Rows from block 3 of a small multi-label audio tagger, named by matrix and row number. Rows with one number within an expert belong to one neuron, the router's apart. Each number is 500 + 40 x the weight over its row's rms, rounded and kept within 0 to 999. All counts start at 0. Numbers have three digits each.
After each expert's rows are labels from the 100 clips, of 14848, where the router gives the expert most weight on average: "strongest on" is what is common among them. Only what is clearly more common there than usual is listed. The data: melodies that start on their tonic, played by one synthesised instrument. In brackets: how many of the 100.
# router: slot weights (model.blocks.3.mlp.router.weight, 64x160, trained with AdamW), inputs 120-159
# up: expert up (model.blocks.3.mlp.up, 32x80x160), inputs 120-159
# down: expert down (model.blocks.3.mlp.down, 32x160x80, transposed), outputs 120-159

# expert 30
router.60:510499421478495476456543546547504491511491524507493543469468520482510463542513445491458486572491487480466484514506519467
router.61:485448466464522536504447555506531468502488494466451521495523563456560438561440455432558519571469512491515528482581472546
up.7:445478532527560520539506544472442591516498484493525499500510537451523514477543443525563468501474470598532511543539497543
down.7:523510458457459460500480525506496539533561554456543487464451529535487456561471489498482493464453492499469516525431568570
up.8:530460511494544510422487471433474455590465526541586478499497480482527391429478507548508480508550551476481506441549496456
down.8:515475428541526496483526489528505546527489517510477546469476454499447498509476547519489464428448480466483492542548421484
strongest on: the note A# (84); the note G# (83); sine tone (41)

# expert 16
router.32:462520484463522545455459467530494465470445485461512483497451539450511569438584516539553452441413416469558495569482488514
router.33:498559501477436561502431441507513473475556483462495439516552452517519503543548504431501550507540498571491519513577513517
up.2:458572548556468495505497431453553453520543477471482510504478467461500450516517443498484407473496455541489511454528516527
down.2:522427504435469519514508434441443478490479471529454557511438506512523518510457490459509526521573528499470489514524426531
up.3:474522425483507551530557538618493510541552488526572469487568489566471556493484552547474499473477545499504560534512478465
down.3:416513521515492438530473505494532558497547455488492609492566443472547535543506452447417515512516515431543496522502420523
strongest on: bass guitar-like (91); thin (high-pass) (60)

# expert 26
router.52:438475471431525452449507553511480492563441433475459472439534459450548474477485456539540452506518488464459551428443543457
router.53:404504477500521500549420570564448530498518435558530484457437491446524471520533576455585470487531454511494450467478473463
up.9:500530462551505494501554543433530519493505561526512505499544494471588482447484541506473462570516481451567492419463493444
down.9:443538475522584490499556499519497494545514487541468483475474455514534543490504440411518510563552493545433465517456503531
up.10:486586529493474437462457495526425473512534500561549453558466590514476459531475489511490482516515472521489471424462493482
down.10:529479464523488506497463564515496517489534509536510467521555476534544534509461500530487546556503499489453443519521453489
strongest on: the note D (78); the note A (77); flute-like (58); sine tone (36)

# expert 18
router.36:495509493438503499561530482509533442572577522536414458543440477473540565465515550484502461436485441559524459497573581504
router.37:436537549521490535522440516533472513494494481561449438498433487483550529509489553446549453512533396487497443452534472513
up.7:455552535536473498485478519479508516498463466568571454481457536487435532512483458514412407524432581537448515474523543494
down.7:523436464527506427475543514557497480478428501445529441456419516450448456580488515524511565463521484535529550483543533546
up.8:506518514485510515566461557473496452487505537519515483445544561454488510479425475503531489492576520494521517445525478457
down.8:471511438531518521492483482474513498517535458473554595524516478518542570500453452477545521547549551560501471549455468481
strongest on: the note F# (88); tonic: F# (48); organ-like (35); instrument: harpsichord-like (34)

# expert 28
router.56:500465545435438490526500472555490514554519464465498398555486490512518503551492526426541549530556479520500471465484455488
router.57:432485534488499540466531512545464504544514500499483439453470585463484476470488521411554545542534472545492494458508489432
up.0:487495511518526530429476464485524508525482490569473455578522507534522530469513516513428468537508527555503430436536473446
down.0:426508495552510588546520559482457559483450481440526528504532479495482542540511454548482454529529490499525490564496502622
up.1:543508460518569440492538509568545423489452510484534522462560467476492468555439378507525526540511536611453543532548522474
down.1:475468536470539574485518469490528559484542532459489472477514485508480484569452522505432475454498426502464476482430523550
strongest on: the note C# (78); staccato (66); horn-like (34); instrument: bass guitar-like (28)

# expert 24
router.48:502487460511551525488503512470460458510491559547504531546498494398502523451521457454494447468439443548554476533601554481
router.49:573552501560425555508476520483515525503497552523543447517493503508500425540496464474550576490481525535566488498571536470
up.0:481519495569511526441521574532540480485501499478436501485524563526523521546455465492479402562431508553452431489487580494
down.0:515601415507465493505412548482500474531523459502465478511500528480456464452498574490453559562541436461562462565538502480
up.1:496502497475541512575456544451514490435545511462467577522509451520495485550461507576520535489523540458549482548556543537
down.1:481468508428439579496500568523480492536486461500474441522530520493519474518483562474544509460579556499566455403522499519
strongest on: the note A# (73); tonic: D# (48); bell-like (43); organ-like (32)

# expert 27
router.54:432524429469523432527419457512565453437500475572547470534535537524443496500544549496542477501503498548512538472531482454
router.55:458545567497514451536447472485556456502457420571516483495507573463493462541539512443457523577528407548476484435504510441
up.0:476591446507496443507533431545522530571452571440480476507543476454487495458443551541531570491485500455412507487526475465
down.0:484538502453452466459442506498483483542503458526484538425504483471472520552558494509501558492500465488453448464536495508
up.1:496482458467472474503522551483574523493528477514509442494500470468474534493516467469473432462457508530458546460504407477
down.1:556525527392463574501488458466525587504491551455493513443504550492460535438491456563506505521510499539496476533543538497
strongest on: the note D (97); the note G (87); reverberation (66); tonic: G (37)

# expert 1
router.2:556475509551505556506591501535499517538550530487449558439492550429528439474424526573490522430565509431475441480446479504
router.3:457460472486525506573464422458490538486507503507445532497476490486566501482517467518491459437547488474451554526515550482
up.9:516489548536466480474459457524461534550457601549484533474520514469511546461527537511507520533528501536480553481419502525
down.9:506525519542477508535501506537484462503528527489542521496493523570482451475521518476494571443499573493427557461453495492
up.10:430500518487464498483498517501457509526467469496503451476454500438516499508505422519458459520484445498512533507548499513
down.10:464471490533487509452394445414506653516548490524501486434523496537557462563401454504525517479514486466563582515465514423
strongest on: the note G# (100); the note C# (89); trumpet-like (45)

# expert 12
router.24:453544556458495510590397510497470475473541467497453474497463428492531477561511568459494499521495426497495504482498570520
router.25:556573471484583518567407486492538538500587471491535550463500495491504485524553482517516529488426522513463412570465507494
up.9:513533446499478506576412537574536485499491572514495468524507489508518511558436488508501463453541507516539389457521496555
down.9:480506494442466572485508545518498527531419482528519449501526443471486569462485530476543523543512558546478546505408446545
up.10:502474487476438461513486575486554615564485495474541529446439497494528458490494486548531480479476494457512455475440475522
down.10:489512485502488517551488538482497476506487431493471405544525561432497477518458463464448522460478447486493515455533535532
strongest on: the note A# (100); the note D# (73); harpsichord-like (68); tonic: D# (33)

# expert 21
router.42:450511526474523509597461557513480525531533444531504484484431494479514508488481568433536450523513418493516473470526473507
router.43:513513528559518497473548558492517512490448463528497532423472545490482576495464504512570483547465482508450527560477537446
up.2:490551555459484447489427496492526502510421495464432457469491508513515558455548490432524515495474556388534547514460533516
down.2:501481408505470458546514477553533492419447520499484559552477538455548466489511470564452466477505530472464518475474531507
up.3:479496510506479513536551563500455475557518501466495488520475484484522492478554498485475460509456548564457642487584507483
down.3:508529478584495513474406450544578461536531487469496445531496519500537496492475557497448562508487480543566502530422508486
strongest on: the note C# (98); the note E (83); the note G (82); tonic: A (31)

# expert 29
router.58:424481489476485531588449557522434490524486481546448434463498525462518466506518523442520459513534425498508455439509476498
router.59:492574525481492459502477572524416553523500470526506469481531526493486470520462448517456548456589497432526534503448541568
up.2:474513485523534365429559491489539488542491495487591468465494509500509567477506460546508562518575505553516534462579529449
down.2:512498560475504487533446554423536453502522491547513560504412586469503477474484419471517508499543480552474498483550459497
up.3:506479555496426434455545493454519560510474492501456549406480528490526591543501513543485467543431472572482518528551513487
down.3:525456523520454495535487512515499492544483508458427414476556518488469460475504429465523503472492465475480489423560550531
strongest on: the note C (98); the note A# (81); the note D# (75); the note F (73)

# expert 13
router.26:490505441524510474476537495543463453519558487488485431507454461455524462471506465555494442444531510506520494445463583496
router.27:448523530483518550544447570520442498551532454558467485477467476526520491473487545445549463536510443529520464434520495499
up.2:465522447522445497512551554511454457578463476460494474456464467502494450527493509536473541509550493659546567491526517495
down.2:482504540476514488441453586469482483477526454531494506455485535458489547430476523466526470482462492492470505559517489513
up.3:532435568493448518474468501442578589567515390511516583565477409516506458456549454464450552491498510462540504513520494486
down.3:463493549495475553504467508503463517451467479523543467558495515485527516501439585480509494468463460525485460531544442477
strongest on: the note G# (96); staccato (65); tonic: G# (62); square lead (35)

# expert 15
router.30:564437552487490503550517517456513523476592504487561496479410508578526469548511480412493515477489511484529531438534464548
router.31:507511488572508479491535564446485498540491526459499455504503450534509512554497428503459480452507506499528499469471470588
up.2:503443439578582533531533480467526583511521446505484467521409501520579558491458490546535499477462477470493548524455523488
down.2:484497486587494467488509580512493533480525553480495490451510527521485431513520517540486495506597522569536529490516493540
up.3:517498529530541521521524505448470543550545432529541451474491494472524496481515544485552519520495457507490513482475503525
down.3:514540622478528529480467493529586460549503472440545549522427482515446535448430483547482482498498531486491491572534455429
strongest on: staccato (80); the note C (76); the note D# (73); the note A (72)

# expert 4
router.8:495486513434476474499504459555474571444497522535444520544576464548520494459503554547459475536553522448444476493483427537
router.9:493524518423508445563451491508460518454495486508540515546550512554548472413518493541468489467577446441465451483553485542
up.0:467556488502568475518395526516487520493543477505491562543528506485522468457493465477498484430478508492467461435535534472
down.0:529531483455509470582519504542549523479520539521515499571488472484492499441451559553542499560447508524488524465475549534
up.1:504502470498500494502467485447562521455484533551468550531539519462424572535556499494538467470501518448538472524388469488
down.1:475508473533481533478491477430453534586571515494490481475506453498573513515540565489539472449512440509558433508486548536
strongest on: the note C (91); the note F (79); tonic: F (44)

# expert 23
router.46:480526575509551517481429482452520465524555469521550487483416497547493479563478501494525523463441410580487551500486478556
router.47:440528563486514481459449554472551478481536488483553447523457482490528536533501460447531497491435471567484518446429511546
up.2:475453549613564465536539498476559467546431496508539494468540504483516556465499539456451522465479489504545472510453501524
down.2:476491561522472484473534486490435455468540567519429498520533528521562424577503446507498502441459548522505482532500461566
up.3:500395494523489469479578558523483549542487547491465501552477572435477457425556520516469490517478505483601452539413500505
down.3:482435562480471478457494480491569449485493545531512472507414558551464545510482586475461512465596525519505532463477529420
strongest on: the note A (99); the note D (96); staccato (90); the note E (81)

# expert 0
router.0:424505473442520479449470512535495505447559560508536470529519526549478431471445505556485554492474495534511519457443497502
router.1:376539526422497480476419543531456487473497536512530447541524506520457494442495536493450487548525503530513430433474526500
up.0:463546427591507547450578520580562479457494435539471502542521584540469509498504496505525528519473479470529472532480554507
down.0:496472503472513498539491436473447519484457522495489534546560492567497516533563443472428546502502423458500472481443527552
up.1:464506516542499554486456476546442492523489483441405506524506497469457562564474565453506588481508492567471478496445574447
down.1:439546498513503456474505467520543463477528505487428492465469481481528499542534523529455560502488495524445503440491490484
strongest on: the note A# (87); the note G# (75); sine tone (37); tonic: A# (37)